Weights of a small image autoencoder: encoder norm layernorm, adamw at rate 0.0031.
Rows from block 5 of the encoder, named by matrix and row number. Each number is 500 + 40 x the weight over its row's rms, rounded and kept within 0 to 999. All counts start at 0. Numbers have three digits each. After the name is the row's rms in percent of the matrix's.
# pw2: token mixer project (encoder.blocks.5.mixer.pw2.weight, 48x96), inputs 0-95
pw2.0 126:471580552537531508464535506559486444426475435482489546506525538538515485484562533490538513483515471481481514475452571481505476448513538526550516489466487454516522490502377628480513513468461493512532499470495504466516505503449522596512520474487502473434512454446488534564567533519515548408
pw2.1 110:414446496457501490478550545439497580469533486462536462479409506413556417508481520489472492522533520435509494458532543477468482415496477526524469530485503497561492460507526450528405477546497459544512478563449439525472521490445526477459505497464543448501478513506413463463449528456518485536
pw2.2 058:451504512525503517444497479508558496465514560554426566566497502437520515468535493482527489510547516495485478501531523469500468491481527473502507418483483482463514514514536588514395456475461555500514552453478464478503479414493596509522519506454510528444503454483472493494494517327487498461
pw2.3 133:512513432516545568589523502534487481487484497561398544517515540505498547419477450508522532511439459528513511539530527494516519545447512466502435457542515483432492503511578472534475517475505494551555487561496499464527373474548615534545455484555524496455491490469486501488511458475532512508
pw2.4 134:460519538547538443456472494478487515447507468472485503510454476482511576424446553466487463501565488459481485493518504513499460486590498519508569454553467461487498503451617576507466478511466499556559553529500482475521569444441503488432523430440458514510473480495532468497487554424487484427
pw2.5 059:514470509513503428517540537455499591491497521451498429462432549444508532490501480516466503437491475414486582522485487532546549477493428482495518504569469499537474492441469445469441485499561484473480534543489535529558552499527517612453472507529548511508609498509492486546468513553453480539
pw2.6 116:450534520513544458520537527520517509441477501547496580588480461474505552389490489480504513572454503468469469520453536480490495477479556432546517532544515474469419548444487458455442495468426467456547426452482548440574493515466432549480526483536537498520538505529510461552520491507507527541
pw2.7 091:501543541479447514556493470519523416533520443522506513466512535479586482527530562438510489487465546527481466399486468467447473535458543532497533491470510498517590429532553528528417491445436582474561521432491488440482528463442506458503458506515482494447426525502497510462534515530531534468
pw2.8 055:489432447424504529473549514482497487483461509520469427544507490536543466596549429523449530541503467497513596524521514531496507536490498494520439452478504536465481474520498453501445507424451461462423434508474510547564427493547556529567459558523478456460435455494522442534475493516528521502
pw2.9 046:496433489456509498491531540453514532419442517479347460512483523502495504514537519431521522457526460466520536553538488535499569546524461462512533459470485502496503498505477461521557446447478515513473468510489501537475481455527629515437467532496503516485511385483433449518477524524533518552
pw2.10 169:514439512399492580486481534433540479514498525549487488480537514487512537420452484492483501463545499523468550541532441510517498585483457537463466599509512546527525502578496519484465498485496521419449373448565513538480542554514578495469494490493500554557514506502515472498469493521503443485
pw2.11 062:493456526465546468498523456518512498470501480509440470500449507556476481524528493448473514493559490456481569513559505486481538582443503477511515422441504490485518534445499488538626458489486404508483547557487486516439516391540509436521562513450496489479466447481525422473473553489525549463
pw2.12 048:471505500495479589505439542482499539516493514475534429499519506514492507493499596530506497441541439501477475474448532491500567476561502551486532475470548512461482425538490432496523486529413582509470476562476516528495511491469445510460444472479577421551579548525433471545483543550542546529
pw2.13 096:445487544550540480497518553536523543483462506499495540545445504496415487451478575521499512492501464447517482576500523505557458466533545445526556543545471443500492383462560545532501453555428490498461437571514488532473536490422474495551474520479448508524488486497577448511494552513464519449
pw2.14 009:517532496492505483391519515555461517421486554505470500519493512511477474522523536461473544500503495521525513521437516430571549505611470464540493447429448511540517531468525445510558457506517472475552463489424440448463523497487512490587549515492555451514556431496459497444540525563496511549
pw2.15 099:565453477465496501502458463464544498563532459494512479436561471524502599414445484494511498543460521539497527482493446555518524528486444535468473465543519551501510499537466530434534522517520524568444584499535578563552495510566479513503488420522459528572530495575490562508478482464513448479
pw2.16 086:514499464482525450565510472469498519534518588515520525498517526531412479483478449515505497457401512504531488567546530561583505502463504488495484493547535526456576591465507549516504541546531481412558571544520474472457443529533444455453519525561480511449468543483482547469488451442476503470
pw2.17 087:477449548429514530505503565461439553431422466509456518491514476531516500542484548456506507506552412509472417567532502558508517507514531503519515490518498464519514469575574474507556497501511516484491412510541508508479485526399522436458516511462493487506437431476410493510513548535576473535
pw2.18 039:487493557510494400481527445473473524483523590496507463439412512483465504511517525504516497500595490454461569533467528509557485509452427535523542439564514471515486534474490470479475457537535470474489596524467498520520547428520481536471553486434582473488549497501585489519477496520425528499
pw2.19 126:446444561505502463579474533499498587470545483493481499525468460488513479549486578465465473496468513418513444478518486478477496499404487532516581522475459502490498470457486485520447401429516461560440506415515497579471586499425512484557549516492527521503505493491508456482444533515476489523
pw2.20 120:483425523417557517522528552376512552466506513624479547570510517521463442527538496524468508508558525459493533538463553552528513505509514506545498483524442537451485478502466487527510465484485470485482471527475482550524527468449481524407484530442517459436481499485480441513412523478491559531
pw2.21 059:535527454548516495491533507577501463521509408402543475504538523493534489508428454534542549484466527503464523470547489452471524450468533459484423504523549557544504481493516503486527544511591453496501507546511493456502464531548466535615487464559487489509545531484529546445550473439547418473
pw2.22 114:537500483553487543499467527530496526471460472500506500473473552469476474541559481438521438473588534488500473500488518445481437451504490527472461473443519515568599563543474580529489495489515495539457535451515484514541533517510596520489561559419455505466416475498561499436516538542459515427
pw2.23 154:515492488518475517511536487458539491472394540481463424514556508504531503522501506512475613468481452503502483445484459544539488525551477536440502466471533496488540485484490481497487527495569485465528488465629488515430477545537501426438475561544514617571487441508464545468470498540511488516
pw2.24 129:484566497525429568473468484585500423559551552444528474496485453562442480511473531506504407480523533533567448554532476446521538477513522527504478532514483477516520477542448428484584502475416524484520469443513480497398488481475492440571515486476499529514512488490517505543565506487462491556
pw2.25 077:523519464478457476449457494550493432475515567447467489473505533465467571541545544522533501526507497511479494552471397470554489456517463526514496464522517627562506492504487457530445471569433493467507561448560581467531464487483558462499497580517493535567472471537502454469512516559495483507
pw2.26 128:563521472503409555484430444534517426518498501458468417422538465457483528555490489495493493515499493588489486559516424486497493551533487553431464543496499453547471518551536552498454550481517569545490507480531511525502500550509616499526515536497503526561506479510571564502521475487487448469
pw2.27 077:454506487499505516524453446454477536501489446503513500505530487485568519506567484453535461424475509522512526432471543517497494604547550454460491434376430417427468523477515539509524515525473540539517526563458508561462509447512510508487472533496517459618500504452500534525454521505521505468
pw2.28 130:510514478492550462541547479491485581515535572480522476482496537500461454472515497467539522506519542492500546508459497509486495391418449538523479435510545551499507454523555498476503490492576537437539578484478466463511375501587398481457427492492509500517468503490579540475487489484477491519
pw2.29 070:494472490522499469540475546506494568471417475458457580551422542544505480536504463470489533452476406491482534503510553506512474532499429485533520484447530502474508451414474554468602507513532546514531489485479474501465494530497523550533489456476485472487594477505580467505509494587475487397
pw2.30 134:490471433525529552547511530484499507522474582500461519541463438473478500558531461490494536554463468513467531527502542496532450454475517481529455520469523565467431481519481609453492515567528473545510463566465497492524400538564511502507432507550428477465515466518512522536498478537439543393
pw2.31 082:519561485497556519517484487566503435495525429527516557552479511510589432451475439458545496528517531518475466455422506445468494500460544470547454490525501576486470591495537525484481581551497423515570514529454511413511462465500495495512577467496483446457542497501529486532557449476500497495
pw2.32 079:533486583486406452573448460476456508476486558496516473436487468498515533572564546510463490541482499474494474516495477479495479568462428541466570517428475434564478539471455491447506460535517575434511550513482503521523603468454491501480549570484447502478507543512541490509457527540517506515
pw2.33 089:518530521483487546530505544488517493600555439476673476516502513508504476521503518592510449489517561498488481425476505503489490478512475513480508525503502505496505514494500456494515558507522481490464483499505501495502556499487315484510517494490521492498516648499481511495499491519476519489
pw2.34 102:488473520516562492489537520492488587518547497408595461469448517524487520513509457499503488497523551411508546445552483518472503410517462481483483552464511505496502544528511507491568538479547432514448520410536485496466522526574391518498462522491425529490519491507485504513479455601462498466
pw2.35 109:494468453492452483570504479473516524444452450547383494486517479501498495571479452468455549430447445524530495511553470501465485491437473508481458560493505482501503555495541488560540500476510552646530479492527448493418448571507575488460478481540484523546486460479494507484461460477524475509
pw2.36 058:524505506531489590468563497480502442592564465565604505496557502486502471506543498528507418544561505515573481431508508511461482496490524478491495469519464484505536537546529460506497486460538505498512467453500472475521528477515420448481485499449555527446416571437456499432523503406516496540
pw2.37 133:516540499550547504550481451541486468550451513489459512500525493455479581442477484537505483528532443520451506495511548488510520512476529517515506471506487460461458462527426453488477496523553525488545624504488574464575447472495631575523462469438538476481574475548452546504487530483504518555
pw2.38 150:508519503490520511498501496488498509612542428524688512509519526491506485500515492582518423492495555521548499418493513501488489488516505500488508482507490501466516501491493473504486536511500497494495473508504525482505556496485332507500503481500527486507507667497488484499508507495480512493
pw2.39 033:504515473504476456421536449535469506441503599511383483488532496476490466494472476450423557473544457494495516519485505503450520516506490481512501452541490535467528538525483473509533429441503514491493509437477463528420448483548619469516490479476540500506552403482515471432502477486477459584
pw2.40 043:500508507455510408479515466494518530570530443490622452510489510445509533483523494534497452446475486482530518447523463530464486501515460491487514497532464475470495579473497464531445557493488422517463527510531534524466529458508395540485567537513490533516507633532469496516474483517428526589
pw2.41 011:503564469503478525370472535568475482433483508515455512534520491518520536517455493484467549521510560530542481562496503446510535478637497481535452509467454515535492491492506459511546471549499477501550446500476458442475494523461561492582533582533535469529530428508487510467545469557520533555
pw2.42 066:504455479506494502494549534472451512488481434506458543510500446557508473472527526447506536581521476475550494444453508519435581457525508496550504515464503540496399436512459493431602431500453513600473469474443538528553495510489519525488449471494513466427517503531411484558483537479533513511
pw2.43 104:514565489469496467420478472515491416561560480508551505471550525503500474467522530463561557489428551590484485471504498531507492551533538488470502563490552521560559404523435541515465496487492527508522493444528482452501518571526518517493445524559495533445483474504552596483539436460486472453
pw2.44 155:496518457501532494403526501511499458457460551494429521503561506481526494542509475490530536463449472531472503506522512548460524474613514484500479520468538513454477492493520407527454557488471495476500502497474516492497379551548619523481495524561545467471450453470465513482552472536542535599
pw2.45 144:507519505522523539539508499557497489525487531483489487515508507499568494421469448467470473493470497508472485497458507478507477418439531487515504455535509511450518513504574500510499531556494508447378511537489502585469364460540555451625516476490511502470440471496425550462542510439522505526
pw2.46 070:495585555554496501522476505582516488469494474452514509497475463553453466501485523479539526482534519495557434510551494412511545490471544487463530534478503431573543512484509459521575489574593506508552475545547460431485532490460469460534553500459531537593443511485462514480551514553552493553
pw2.47 045:521510512547460457454545458487422496473484556408448438449507484529489444501459431448511542470508454499530515513425539530491524524530489506519474521539476454489512531502470428495596457450516491488473459456457473548420497535506534473466504478500546476511534450484529499461527494609477509617